config.yaml
input: "log_mel"
inner_norm: false
max_precond_dim: 1024
Rows from block 2 of a small sound classifier, named by matrix and row number. Rows with one number belong to one neuron. Each number is 500 + 40 x the weight over its row's rms, rounded and kept within 0 to 999. All counts start at 0. Numbers have three digits each.
After each neuron's rows are labels from the 100 clips, of 14848, where the neuron reaches its largest size: "top examples" is what is common among them. Only what is clearly more common there than usual is listed. The data: tunes sung on syllables by a formant synthesiser. In brackets: how many of the 100.
# gate: MLP gate (model.blocks.2.mlp.gate.weight, 768x256), inputs 86-171
# fc1: MLP up (model.blocks.2.mlp.fc1.weight, 768x256), inputs 86-171
# fc2: MLP down (model.blocks.2.mlp.fc2.weight, 256x768, transposed), outputs 86-171

gate.483:529553469425524507530416539507438514491482520475496524440507489519503476588477500550500424531505532458493564554456497437449508448474471504509479629514494460470508551494547410499466466500474504550454482460473394490570501488550529525496477491569487498523479457
fc1.483:473540503484486501517520527497525497510547492499501581503541495517545465489573515529544559500483489493475422483517469506534528518521467473503479465570440566501501426535508510547499496461510452456458514510581542476537556454442528493501487499517425455510554496
fc2.483:506492441422534491422534440546507511538505498461488571482524552501436449490555497418533436481508449543499545541546490572447516525532451497517487416475508490531503481594574511487554501532500521558552556443516521479535461553482497397490472495532497540499502439
top examples: the note D (98); first note: D (39); pink noise (37); white noise (31)

gate.91:488487450486523508441506507465498497494531491432427567504583578486499550504509468528426514533479436517491489562563487455472487515547475515507535449471400425527590457555528486550502592466617461448531467513540546533494438473484492500517529522484513497524433503
fc1.91:536498463582521498475515489424517510530482516557406522498429499497499458479419551535457524444508520539432485547475606562446499462534363495514545510530451547550507489486538486501509545532491563562526502453435491508568505558559551500457543526471570482470509543
fc2.91:500502550554494518494511526456509438524520498434500484544439602550510561490457586495549448513478517480457475422546505531482531480516452527492495487502478460475506554489510505475498558483504441506547489564532500561502524487467488566527507491516519466521442554
top examples: vowel: /æ/ (40); mains hum (35); consonant: /b/ (34); clipping (28)

gate.328:576536469507541534503420455495529553444563505478499525523488532487471441491495551514475515491497447606477498448541514547451517494475511481515523501456531462496445532477498501488501523486501497500497501544386522489504530519520483518418493484589499643556501489
fc1.328:499496496570452465539528446480531534420487576480562510484526551521471451480463552528477512452526492512440522521577485574382501449545585516439515533517547499518519542499494580516510474537467571494484448476437488455541551461480467502517521523567620557550590515
fc2.328:568471538525434458542419476423528506506508505520501558540490495505375519510532513441461429498457532491484447521579504491481505461579517481548378588465482440498444489521481504458447476528531451531494535506468478490527490477467495499444453395543480513519554523
top examples: consonant: /l/ (33); rumble (25)

gate.7:524472535481508567449472481502472607516483473539520509483498493478538514538444539476495507587519533511617523544540524526457433393506480501503461471519574482489573508591509476503423448513546436475452480553510507496484508438537456511497486424450485472543519518
fc1.7:536555468474550490563470570480539472410473515628511472456480482452463455508495476536512553497493479507520480466430510505499528491434521525467503516545518510523515462476499589465525538499465510472497520475462469553537460567508524504508577562590487493481517466
fc2.7:471512558586549529478503450486487396467437580479499491500514510546550438460524472553518448498473474497460469531521550495542474547484453454496501474475461516514579473533505497478526503459498490508413497553537529533510500539436475587530519489421483518516394469
top examples: consonant: /l/ (92); mains hum (28)

gate.142:523527542516495491470458487471508429505470439475497475475479504459537471451380481505522516518515503578562479435547594547474475556441494455531483416470464500517555456482551466492463490478434471523446543421488522471489495499439511481483554501383510475494528533
fc1.142:495506557452501525480486547488534526410524515536494488509471504495531437507488450528448576488543458536594502441478541570501483486516491454515559447455467529526472494389411517485570574450545558495452529528445527426484490521508532496412547498468500514405536535
fc2.142:532507536518512512454527545513561445509519511449556513501470480516527460494492424496477453474462518512480463504487480519505476569493481420482518504468493519510512540550608529474516504426476420483441492494580467426515464524477513483632532438495443408425521495
top examples: vowel: /æ/ (52); clipping (39); consonant: /b/ (38); first note: G# (28)

gate.456:564479505494490533504438513419407471451485508534544458521516470549478487530438487500527540503445477512548575524477547475513474502494461550402523444501486442545450458504431510541485506500491499480505489503542536448567476523507586439506496517447403473468472431
fc1.456:486511489527469521450453505501537500550527526512605539475465500440486521473483502494467473539458502502490460504556528475474470479513485482509496504580481505444550572472439493426575488499494443518446503483546463466579521483505481527505520481532459499596505510
fc2.456:478529492559543482531518533497383543488535437515585553505482506513540475445477541575433492434535563490520500514495485483456563513416527482513537480501549510503498532475478430525509503564455483459477460500513501509476523558520515498379489543487460478488494383
top examples: the note B (61); vowel: /o/ (55); first note: B (43)

gate.582:516554556559437535509412471452531521483473556509487521514480507496479436483508452521469522490523410537456510502399552515505570533495520487593499488533507406420394517449475523497495500529512479492482461461525525462584530534518394505481521500503557470535503507
fc1.582:516442510509525491500507502501493516485481454419504472517501442466495478413460486519490527468537484454518402595502539506552454506498465498481522491450520494516460498537485449488515496480478514543532464498624514453568528504534537534443418485476510484497450490
fc2.582:496503520448471481443499512436492494481491511460551502503565522517531509550554491525514523496515562502510454489485526509540510550444551473481526444501456538479489476551486526561499559428431510468460530535476454485538460520425495476420410474482496563575519490
top examples: reverberation (83); deep voice (55); vowel: /ɑ/ (44); consonant: /ʃ/ (42)

gate.84:568482499585430426597475583410536498501429536476537548515484442518575538466526514568498490460558494489467499481507496543502579528497418425472497566542478483567488512405468478503480525525442518518516489515493504511472512499420473543539521506523485456583452495
fc1.84:528467540493535490535464491475468541466477429497433500431596555469549516509465478448489472477519506483519590548543517553410479462501498449504576505500506545472553507499433512492504477447427537523462518508524481538508542526494494569499462538484463432507479480
fc2.84:464500565490504505486530513449505483500519456533511496449529425484479485522505402415555513501599472498485521523523519481501521500535532442533527484507565562507503499517482470498595507494425507536500539426549506468494528416481502483481377483555493429492520497
top examples: vowel: /æ/ (44)

gate.528:487498554564542502519420474496522531495558493465554513567507551496483519518478507505464460525568489493542477504508453469578474500459502549490564528456476498486501481476480469505493629510495474427492523479452510454516503506506515535507436602467576499480487477
fc1.528:555609470449497425414511585451527487521472508461506482508492385502487452490505495486478531415475496540526524489563483534547541438507547464433473516531562469505515464518498548482487394499485434591469518478549480500503563543527510498522511484528479511539541481
fc2.528:510574556510530519478526488511534469517486483489465460495511494402451493491422422518472585503505557489458507472516475502471572509436495483460476474448528467502450441557558450472576461480446497529467539483476569489500482544500498460495499483456529532583501496
top examples: the note G (59); deep voice (57); vowel: /u/ (53); consonant: /b/ (34)

gate.703:526515425442513563546462513468489510500512519438501492502514498514474529547543498544495480475469474526526537480532499487502502515502499448513521464516487441488491432472463475510497509502492490558498461553517540597501538463537512545440546682493555500523499477
fc1.703:506520550511559433461534485543500511496525464572522498504467593529505503471485462502497490518505529471512469500490478532487476547500488469501460537519557523498449513496529506490522507556525530550492483382483442525504461479527542440522518394443509491558405503
fc2.703:472554510501510499479425538444433495552530534526498479569505527535559546461487534494524438540424409476490438427457449512523593472492420531501384499556506525488406547501477530475444505496510565492413518492526499501464554500522492510453494503520474533568470488
top examples: vowel: /æ/ (56); consonant: /ʃ/ (42)

gate.734:446481450490462466433524500498476525557500435563542558572356571499468494538542498600470477501518548552477490434531486505437497457485534466496501544495440490529523385513556485464481558513513505547520484457575531446510471485424435472487469435458598537540523540
fc1.734:521511479480552491512559440562506503453531475543529471520500543425506547517524474607406585532500550572503557508450487504418510541508505502468479536500438535542499515490514516453553471464478449525457511450553424420532522480443452504510529506541439556575510493
fc2.734:502466501525553515515556513496533551438502481540510497513461529439539534497512516617485550507554470538454502544506508505491461489512486503540414505429475467591456556411459463477514428469517493552514526514502504510555497504439527489505518539503480497485476493
top examples: consonant: /l/ (90); vowel: /i/ (41); vowel: /æ/ (35)

gate.280:461514492496472525446490546484422482447483521500533516545512482498498517568474501461530515524455489482506539622525457458570594450496465489584499471494540534481533480469504486479530585519471511510431467520541463505464542480497574421474524514593441503519505499
fc1.280:607510478520557494498512450558521545501498512494431441438558500466529514492530454566491433473524485506486460391467517512407500559518476510547465563530501495509496457476442497592455500511499485547513577419493503496549506547500444497554495501573534515546443508
fc2.280:488474469557475523457473515463503522499563456509499471503458473542472524505480528422516505508550522551507447634508475500482446507503580509495548538463496527548451566483455467586536484431540472543511433534524530407520569528560559452467476436578481461486619557
top examples: the note G (97); deep voice (65); first note: C (33); first note: B (29)

gate.714:513552590604495498530557469501498534527540543453509508489494570530486451492505539501559502517513482494503457502561460468503542497519468488511469571509505489561529517481455507546501457525519446514467444479493501464466529481450405446471469465510436541520515536
fc1.714:460458502500436538496489534582497468489477478499496421493527491497456498443516500484500563534527489483479510470425554562506455533452508558532430547522579481535513588522433505466562478523511449468506415495446581448513515578496511493483497502498549416506506569
fc2.714:525476510362539534511519509490512504475573518556486470517490545581477542552442569500507477585500512550481524472404476549489538534433490485534499499514477502455423537526453535398526491530483505542526535495507453508519472491547519480543489499536348417547496522
top examples: vowel: /u/ (60); clipping (56); first note: D# (25)

gate.335:487487553543539520519501533479449503540554453484530464462608514546430477468461483543532526472385450582470575546595499475507502535411487529495525462466519472518549543557499534459473485489530492463491487486488560502482460448447494467525459573493499487506502490
fc1.335:496497515496460456520508524497507477452462592540482511510459538544596515533524509480450560557528489465468480388396475501514486413510498509523506512506490509501462455497500444535524510516483490508494530506518480483476548553578498518497545494520465514526466469
fc2.335:511465431476518484575523499441508493513484547410548500523488542499549448480501504496522520510527399499449509537520462523552533488539496464491468544486479509507521504518567443544536510489525512513483464453505480544527547531497504534526475471429518480503525457
top examples: reverberation (81); consonant: /l/ (41); vowel: /u/ (39)

gate.207:486477537529556518434538496507502370502518501508475457506473586480612519536540455499505537593547413535518425505507512491551464491432531526504509530544469425503410490494492462525513484468545519436498533505504496535468505529479478498482497456453495507490474483
fc1.207:496544524495473581456540518502511480422503507464479517496485574541535560511476450485477600623492480529464471460521479468516461445472481540427566522481518526500470517519536480542550550537495488460496548485517504477484466588478475532456507417506509508526578481
fc2.207:471437496483501499496487578495542509507523489556429410572504414461527501544400501483490498456511445494499469484558555562484499570578428581506484477466509500530571536424482445552514520487517531509494554577467472563462453502500512527448524599563476502503478506
top examples: the note G (63); child-like voice (56); vowel: /ɑ/ (53); white noise (31)

gate.637:487584495563545471408490541483423463479495526482511506445528429498509543451550544515491481526527490523555508490499507497487475511581520430462514472438514503494441492448546415491491514433504499512479499518498508511495499437502473498508503458432448511506589490
fc1.637:527532539522503497548539494502506486519482489512474495523474537529522518495486468498447547485494544417443458449515547529464488530485558514543547503520528401460598506584459502467522497511455488476567464496500566456475549541469492449494465525560488526482478538
fc2.637:487539476499531505498503498574521516494536548496481496477460499493440579517521511432540502535484515498517531453555504464539521505445492415541480460501485536458513502486438508478482517510492472485407504482459405446480438449500553531481459529537468607478541522
top examples: vowel: /u/ (64)

gate.696:515530548548460532532518450436453432515560547550434383450529546516505433537565465473515477563436489444472504561489499486506462472483547538426529503504435502524500486466500583458487485477474523535423477539519441489591534425524502478462534531503540484500484499
fc1.696:518431544555514494547498445600495457525499523501499480498518487398500451481486510429527498504458483570554545507498521512500514548558565457441527512480459511573494500507453562470477530467500520482424561550585544513508510427528532506521496513585494496529491549
fc2.696:482489418487542472503504486519494411438508534513537512518518418492537498479479507536507507520520545398507497509372529459612487434442499559552501491477527439528462581486493502490501500552519536510486453465519500586501482497481542516509544506531467567455498502
top examples: consonant: /b/ (58); child-like voice (50); vowel: /ɑ/ (39)

gate.512:533422490549472485480514480573516488469495556481504529488399515590504512493464502461600473505480499492520426500515500503478482477462578511445493541499498471546479465524474499437442441494425538577495485434522509398493545473485491479490572527487548499484493491
fc1.512:532452557581424477516474454461449515531511569461519514503487559507558576497469462493493498507488504509528496513478497540512501496459527504456530512566487493508470499532508563425552499531515500562582494468491516449500508377488502492410580539423545433472437511
fc2.512:562487431440518474504441519484465482488505480505543494453477554467552520534456545360450453551576543496484484621435507480511548526493501520487426494478489405595517506556539477498500523486476471501479517552548540502518508612479464513493423535525559440513494531
top examples: the note B (97); deep voice (72); vowel: /e/ (50); clipping (26)

gate.446:539557516498527519547534505481515513526484492528474542472505555536507480443513554487564501548508473482517467455529489545501496515410546478487469508568529534494450503489454558413472495508498496557494480516472527461448535508489499479545491393482511483519478504
fc1.446:548541471541489561511423494502430531511510428527493489509579502447503424507456468534449488502547498519538527544515579498490506509509507499538474449515543501474559479548498508527534511484498601473527545417471511523499503608520502507525488581521432552520493496
fc2.446:449497518509438545456512506573448557545500506523543529498457528581478497476529504506532462490510545403484531498534445647458484433565509488461519572462499577468564551522457536535510501490512452506434472493512461481490489470500507525498546517481493501504526563
top examples: the note B (98); child-like voice (50); vowel: /e/ (44); first note: G (27)

gate.658:509543557507441521502482513491549456463615515505498501469514446455510496476589539443539499538516513478545408475573419508562546484363481466581492422520517512516496441416504413474505496530498462468508518480489535548527524514439589505509515507548492500544525475
fc1.658:486496451463454503444511508454498526500548504481552497530517519454438556508525460431475522529481500454518505516598514458532564509519511541544533571519487476421533576493480508513534489583459515534525502503449477504491467494522634532498456475462476469461495549
fc2.658:548515484508516479488583524440458529501531513434457509468573496502417401487469587445492512480474509534561476552500482488530501553454480448385492489490486497524454513571545455552448530472486535474515526493499507533506496455539517497490438505554518500440468461
top examples: the note G (60)

gate.284:456515503458472496507472431474396484564504530457494552511495563484485529510488510529478494489477477601477493535512465500562488509544426512514475495500531387501490489459538480524470511510546526496498508524474462527537490384572434501476544451497567524465500447
fc1.284:540503508503481522492464494540513572481509493526459380455539488484502506439538461511527504516500502399494443424507552503493529466534424423382459546460507571508502519548472478559497516486419469460506522511551498502445477533375511406506435579524425477518489549
fc2.284:437531491516407454497496504442569492496486493512491561443418473468532516499497532540468494507518529437583493543528494557456490509491501520464514452503445496484450504497492475543508518495500500502471432508503502456473478487427447545439461539475498474550438516
top examples: consonant: /b/ (34); pink noise (33); white noise (32)

gate.213:463542499405521525535407526507492455499502484487461465480509565609511492474542489500496514506507468418465478502466485579563497487428495502519502528554547562517524484515502565509502503548435442473496442465458547476529525459499451511502447481538523465499513500
fc1.213:503532570515514494485509526460495490473420481486432516467498508439482516505519447466535517542531478461492511533437524420493484419528483531513516436510504476522481567415581499541575525503494501559510511598488525499467516485557472511462404523405409469460426453
fc2.213:484504501498510553491504571514490526501500523493526488534540544496495514463553369546540494506474488522474445529495434478447497546493580495456469578527549503571406502518499482519458501433495456475439524496578507504510451474486457449525433604526497518523500574
top examples: the note D (96); mains hum (25)

gate.255:460502548509494499486531491551521463514459499509524452431469616494515527474502503526511493461516550466498544469520509487528475427570456474540532429532475500477452515467528500461476500505504533442508434498523561498478601481501571477434502533581505493555478498
fc1.255:499457557497475558400463477502522463488501544496548565490464494417487433505503432511472568493561472500491517537511468492504496482460481473499438495430531451557508528420597465436586484509493586470507474541582517515506604444516562420495548478465506527465475629
fc2.255:597473532472482524505465475486515391461513575528419496474488496518514494538534501503500519542521499520455520416440537489565435578575504484446500528502505601543500543499507500476504502518516555468433510386505487489601495470461456496517433517502508533512528490
top examples: the note G (69); vowel: /i/ (55); first note: G (46)

gate.502:507493515564475436499476499493513510488514483455535504512502518482485525497373521511552503539472513449541471592452561577522438527594604423555499488483475543428499483515533476479493510499460493408479504547509515489495467471472535538504536489451464477486510524
fc1.502:523512500446517493580466521474465489484512538521498500507500482514507496541463475403527485477466498500465539450504492532483494484449488527441517500519496492597520497476465529558523520493524512501497503510443545484497501500588479500626514557467510540489485457
fc2.502:430523466534493550475480452442496492452489502484516464452483496501525539425488554462499546462537479493447511553545510396481497563511479503389588522433551500471458512475500492559464501499546478514407499539450461501535452527553515491463546517504522502418601510
top examples: reverberation (78); deep voice (75); vowel: /i/ (45)

gate.432:495450493466446582576568517444448463451461533499470429498608573509494538501491494494500511512499415452501491511540551467509515524495425525460512402486470522463479418458439582508499468474500452469398590507453539535486478540507437454470560537534479498479491453
fc1.432:491416531437495606556555489499513543508472503469477492490489484484514492485495501446511510509485463495474446488525544452478481452404586493498507500497491462449532464523520510487531483463365518448511505527538505477491464514575477439469457592494473486460490499
fc2.432:555471520407490575494483514445465499599495526505484461525482521464399595546450522526503539480470523478499507495508481505559507544497487486479502488506483571446493509455510501530532552497492506490462477443471449473481440500505533570507499562488519503523485553
top examples: reverberation (85); vowel: /i/ (40); consonant: none (30)

gate.603:409477520497482494544425441498498479482544501502509533544491517408461487403496434484593485602527501467524494530440481471499560493519513558393512458505539496477512588475501484387505452421508535487532513500491478475443494513504497493485494439510535514502493489
fc1.603:432566515523528514511418543592494481490513446466470498650473551474541504484497469535569491463487487507631482478456533523495497490522552507466455479488496545487526515499460455448543410506555581471521586490503502466496518415525495510501504482558475426539514508
fc2.603:443517533535506508495497517483539469423469523460521529497425496580500457500519405498505461514485534397440430522449496471487555520462510449483505518530579370521526557472463474498540470584498511516483490558505505478493483472449483454516521479621494442504487476
top examples: the note B (95); deep voice (61); first note: B (48); thin (high-pass) (45)

gate.437:459480531530502512560491504460549511560497531487546531499436433565456509506505473546415511461524464510501507462518509501536499459474438504528522489484462506565535480505503535507472531489590490485502503502493422494459414528509504483409517531392509486578505440
fc1.437:592492483510483515523473514492546466469521494536481463478515510538584492471614415521520498503573482520508423524508496499452455490503457517459491473507446515545475492447491463504513514508512494539538509506547493531464475519432488429521454469479548515482468498
fc2.437:587464577550426524487480512530503527518495444509507483459575440463490505489523474440526542549512566508531494472549428498492426507501506501496558567550471515564514563599496529585509483485513485476594469546433610446469502415528511461505521536508544484457524493
top examples: the note G (99); first note: G (95); pink noise (28)

gate.564:576520524483486491421437505439600518472448505562474543533474504458485492468466513501469491537499521496533441504539423420421485542531443518453514494529495482560537433503505582479493497502574489441562469476499578522521487559441506470550480504400503541529497531
fc1.564:504475463490481516377509452525486481488524457515415517486499518439469562532506458437399503416448502527437467532506571489482506452523453525548466433497502479526542520510483488397467480502578490435529522438502509470489470492463529571516496556541549533501508525
fc2.564:525476493558458504498499468477491479507544578514456503482498454574519455531500510525505479506496540505509546508481411488409499501488479543541613511490562501505532464518514463625476513512541648509483501533543532511523570508509468509573546594482509469502496503
top examples: the note G (100); first note: G (74); vowel: /æ/ (59); the note D (55)

gate.369:458463483458520408518534520464517582594519441492517496497471554527492507552500440514491526559562498405481573455477532569500559516494501560514507567500481499497505506540496549489484514491504485532400474534514492572534513575508420518484419462514585598543421519
fc1.369:583579501528528494477499513464491415515577536496476493527467541504486466514420503506465496531427502583486559474507496501526517503470472465529393465511510506503403488475496498565523543484567458539459515425521512494492541552426523514521456479470550517504499541
fc2.369:476470519561505541515519536530499550427509480479533430505525549483461505531462528492466419509533465484552442481553544525588646585481517524523539480385537514482456497505507505542515456455481488547479529519495547596487548487534543511506520585568532579449429445
top examples: consonant: /l/ (90); low voice (55); vowel: /u/ (41)

gate.762:447519486496538504518468510417515555538415535405501512499495438520500517455559486458474433407487495487501566440478458448519420589481514468490529543463532461575523549491508450596533509533479493411487513516499549489499478483491496517506480530486537473559545511
fc1.762:488488484500531437492458494443487554493501514422481536496475493512428495505516544518523499496514497546508483431547508451532541511500519514444566623484448474495474505499566496617519511522535491496513461469510480501552441490542492509498521461453498444473436501
fc2.762:443447498547506453560505536566462509532400569477561525505514541448475588441473539434491510580493498558512515466501510463496487513559519525580471521516505476491505497469514545478466456503445541448487503491494484607482475527483451508487579522442471491472501494
top examples: the note D (73); deep voice (65); vowel: /æ/ (42); first note: D (28)

gate.344:435484425568586565372539493562507533486533505519515489519537491500516472434505403553502541429481503515565502562517470486528480554475516492452501467467481474523519498488495488464467490528499416558551574521514516467464553513526509502496527495483528490517418546
fc1.344:509454518456543510495474497535534539473505421469474482460503560529512428507501486520488439439442541511504477495524578458570526475501490497517486528525491443514446586551512496490531467472512500497537551453569447550502505482439486536591496617507499478428616547
fc2.344:531435430471500515502568449523501442526528513488591485533535497494418468512544461533458553475479531528605461493500519495545505394486504499527489520468488461448505526483485505432545494464405448506464488483527534552505522538534487453484446504498536490540481507
top examples: consonant: /d/ (89); child-like voice (51)

gate.131:520547488510535485469423485534506583536491485509531491481488454476489424413571541520558536478466541554464527496462466512456483459492520543494477492507494507485582514613468540492420450482509449523519494508500533553440540517532501428516554495488480479563497464
fc1.131:489505473515526479504493502478567508568498483499515488454455493485460491491458606542528443519520570494506559519502532546489546582546483496381495451471462499559493463634520505463479485542555498535493464496472454527527408450446522418560502449490529436460497501
fc2.131:511479504538439547496517473563472555532557485554468517574535439538443452555487520503495487474490519516567545494423496505513547487503511504541486541484481526450523524474502477553426501506441512513543451577503498550483481452463484505499511494568476510527509492
top examples: consonant: /d/ (44); vowel: /e/ (40); consonant: /b/ (36)

gate.305:466481416498557499494514507487479548520505547558503509535525443401459462500505460509446478592470519555477516462469430450522484514477556516478502506507506542463578415507549496504476470511512457523468532501529480477568519548456491483540462451549516475488397577
fc1.305:561558517499420521538586524505526516505474471457609499531464550552519511543484547521522508478497471423532510536516573523481505488498450479543540492548514487522443523495500459511545551552460556492448461501517500604481491508512467523449542626555606568530566438
fc2.305:499535472507496498506437530498488474445512453577448512482418482453495391465497470592508544478493468555474487508405434541536460503462519491491478463478523459465492529508465404491507509472513479568474523440519467523498552601516486550510480462525475519499501512
top examples: reverberation (76); consonant: none (66)

gate.533:507557425454503449522503500494531451426515489496507475511513549501540482527411535436506539494552458491462525500489432495494469493503448453481591458491502420405500491526474574515500409526524537502461475559481479493510511465501538491501557484526469478513503495
fc1.533:508464530480489387503527498424467554542533545461469537501482434500505491525516437439519507491492405513503465539435497502497540447531505494539519483493500491477516401490503554503465533505459515544502434500508555549505501492508489487489540496516476498449520478
fc2.533:471500529510515438490438581577500521523503534500513463503567591500498496485501500515524565497441498514505493512517520518529567494522540541595530530505559486478500495503412494465517564559495500492503480554501573500464497511424459503398466509517499423478493522
top examples: the note B (57); first note: B (37)

gate.665:542505471540509482538511510533494570510481500469490473481483455542469502536502534473481591467472524516503513448520530444458455524571526509526513476529514490491518518495514491412504486520467454507499487536502474553506554493497545495482524532441548541505505466
fc1.665:528506477511480500450476529515513485572518508576498521484520465462516389490439454518485469505456497464413521483523479461475489440503505510544433508460468501472503485457425572537465539513518593612500483481542495469505460483556594508459444510560537481443480491
fc2.665:511469517521558512531496504539531591527487471494502499440514420424539500456536432493492477405510472480490424399530550397518479497460523537495519502492486508527490531488550489522492476500521519463526494470522560565387547500495514440511461484490509575463485472
top examples: consonant: /l/ (94); child-like voice (58)

gate.385:516493556576488519557522455488434500540492515531495436461484498558491523464467466435511558478545523545446552539426470520495513500499559467478493570451453546456513449464534527406524478497450443491491450523506487506537485528509478497485540500519505417499454530
fc1.385:536485440484502546511494521491485514492442559522502435478484422498445458553502514430439586496493510526548519502482517444497504540498527553479515567423464488542523504558493489524472494535482497452536508513476523527492550491528505505513473528516488498502465477
fc2.385:520554505521546551490469470495500496554568497482542474576539506488480507538525509515529458506498450573445537524525429446398470493523514492506505508510516444457524481632499553536490513466487448503538477487481487490499514425529477436536542474417499533515480500
top examples: consonant: /l/ (100); child-like voice (62)

gate.340:455498485552503410475438486482475534484496519535504466463563470533501461466486546579476401498606543508486525482459489518494549557481538567491459597525511441445500530425520484488517564496487459459490500501528552522507553512469498523509471439483532499502494556
fc1.340:473508491537528452491546423572507472521494516474501526528510578505453532542524561461534491407452487494565459584515440488540491503451473440522464568501443510556527488598520583528507569508457493481477389510483464492495442573502510525450506487493471510582468506
fc2.340:544508486531491492504428519512561453464516523532561523464469443555500524483505509509510523496568496461507493445423503478545493507503492510481472523487519435490509495501593457510552501485519510486443522549541500523464453474556448488496574471475522510528505567
top examples: vowel: /u/ (44); white noise (40); thin (high-pass) (40)

gate.34:462530487468474449514634403470491539500484544489478518495571566505468534497463494506573489467463633540516519493476505419527542511505467469470454544561466491478518506507521464561507519496458509512456477501507562458508441466508501500552489520505471451526515498
fc1.34:553414551528497549521346504459508429448568502482526481462450507475552548483484598450460518520593457482449516546485506509485514545485517539493497483542485471500504546488438583421440423478471480494495600469477436511466553521451545512440515491479546543515520437
fc2.34:517517555502532487400542479548534503520472558513517431483490430445457399482469501439411459462487471466446480489558480435532505533518508552547470493546541501400582476510500513475511485498490500524522547532527434521540475529508477547513464425500493515520491497
top examples: the note D (93); consonant: /b/ (33)

gate.503:493499517404555507508515607453535525545500484516406500477529479517513502503513402537489492518488497554510490510434547489484481476497517515507591521505551521497470521530544524494496521551446420558516448535538483555410469419579478525477540493513502493550477518
fc1.503:521505488489452450535520499528491555467484530473567522514492523414519460535474455503472458428523461489459515487522480516476538507384464538526492435544498579484537515473486481499455517399541567407499445539524515493503471525484520489533541544608489510472526479
fc2.503:505488551532451525526486527475527509486453433555500507410474540492497438501475447400438533463529498500440492536402549457486554564534531498459446450495408519532550465505548509454548505502488531536506527497538567461517489530502594494511514578549492438560529511
top examples: vowel: /æ/ (63); white noise (38); pink noise (28)

gate.14:530445596495541496544511532525458622477496441499489468537507563529468487526433510472498471459436527548579491518562450497492529531523515470557460578465557532545424501424528475496446495449524467465539492510457513475537439533435568453475492499515491513524581553
fc1.14:457449433503520469485468520564496532484504500518538439502438445507508509488407447482497513474527540501522518582483444523520449447593530433521550490422524472456448493495553485596515500512462496507460534485488522531497517398506504491439471512541464540530488523
fc2.14:470489465486458521578469467547457535533572491513562481464460457537557440504475494454569477437379504560531543528426529463549458448505543460583499509523475482447497516508556513380463478494539563515477584484489554497510491492556500520492508409448512565544507467
top examples: the note B (89); deep voice (67); vowel: /i/ (45); first note: B (28)

gate.667:484513506502583501511477483441441506466538556482498503511497539564496516489417467512475423498434450462476528512566384501511514504528462506532583437461497451438499448474515449505555508492492500520514534492500504514525531513462503514445465505529500546562520533
fc1.667:530511501492524579470483502470545592516462494492498515453489479420526461413482526456485486488559490435562496492468492497488489544519533484522462489466470513543573491422544448522503508435531495462493630497535507539517477542459562548466485450456395509444461527
fc2.667:480465535503482507465412500533542544386505503495491461507508528504493475576532528493476467502489517490467403472618426512381503568548546502464422511491564505514507514534486479541508523487487489475558486461515447517523463455470490495511501523491502584540492555
top examples: the note D (56); low voice (54); first note: G (30); pink noise (25)

gate.685:411490446473535486480544479466521521478487514468448508469517541479461473477497448502489501499477503504446498572442475432454526477518516640482487500420565509408440551496436591492499509541511484502519544460558521598479447469524502496486458530499469510509567493
fc1.685:560465552464476534569429492533515459517512431511570532474501490522510529555458521556437405579549465499494484507552508515553522554477470469518555576499487523466505495449597498476467507504506479499497438427442440455495514583411575550500498478490513500503446514
fc2.685:467444470484425427537431523463540560503536510487531523485506495489622500522507529555461576484481536503510479494486500588444517495536507573525524538482489565522530516512515501538433508552530537535469471541482501488509582547422465489480443487443454513508452524
top examples: consonant: /b/ (90); vowel: /i/ (66)

gate.675:551473480482488543439494548501570547463503572434623562547535518492544524494552441460517552510510488523392476507568514478540502494494487472508532478514507462539593501533457487489473499478518518456494515592497461459546404472462450499428539482513508458502539480
fc1.675:496514485509554496508535521500470441516521460544497481483473454505518493540497500461540447499519503470524519493488443510454449513530608469464516502478489514440473536474540466516508498527550536540579473430499543502509476467600601536620458472507482538476509496
fc2.675:529582486560508523433467538493566486461549552481450501532439515456501476501507520549559453525508565562449599545517386455561492484495460493521498479515478545454502494512531515499509448392491467497586621504516599563516435424503520454481620471497457474533469462
top examples: the note B (98); the note E (64); deep voice (54); first note: E (51)

gate.472:555491462489484448493472431500532518528480489523479444535538451456410444501482507505448587545578514532584501519497452479505539560434549518505487411538523459489519470524588485505452518518441470540524579520598499426506526517549403501549518501470499503553530458
fc1.472:557496443478483505464535493452527453500468499497416534459437514481506537506519548483500604512461510454530546547525562472500495529488494513486474482484572480495606495511451493549465501485496545499521509530508420433401442467479388525506468453507525557495516540
fc2.472:518413567406528511507521496409472455501513487540510588505528427485495503493534488499550538500508518554538496527470493551511378537448584613500465500501554474554520596516551476561493517485492501452428488461489428509492505431543456465502542494514510486517532506
top examples: consonant: /l/ (56); child-like voice (51); vowel: /e/ (37)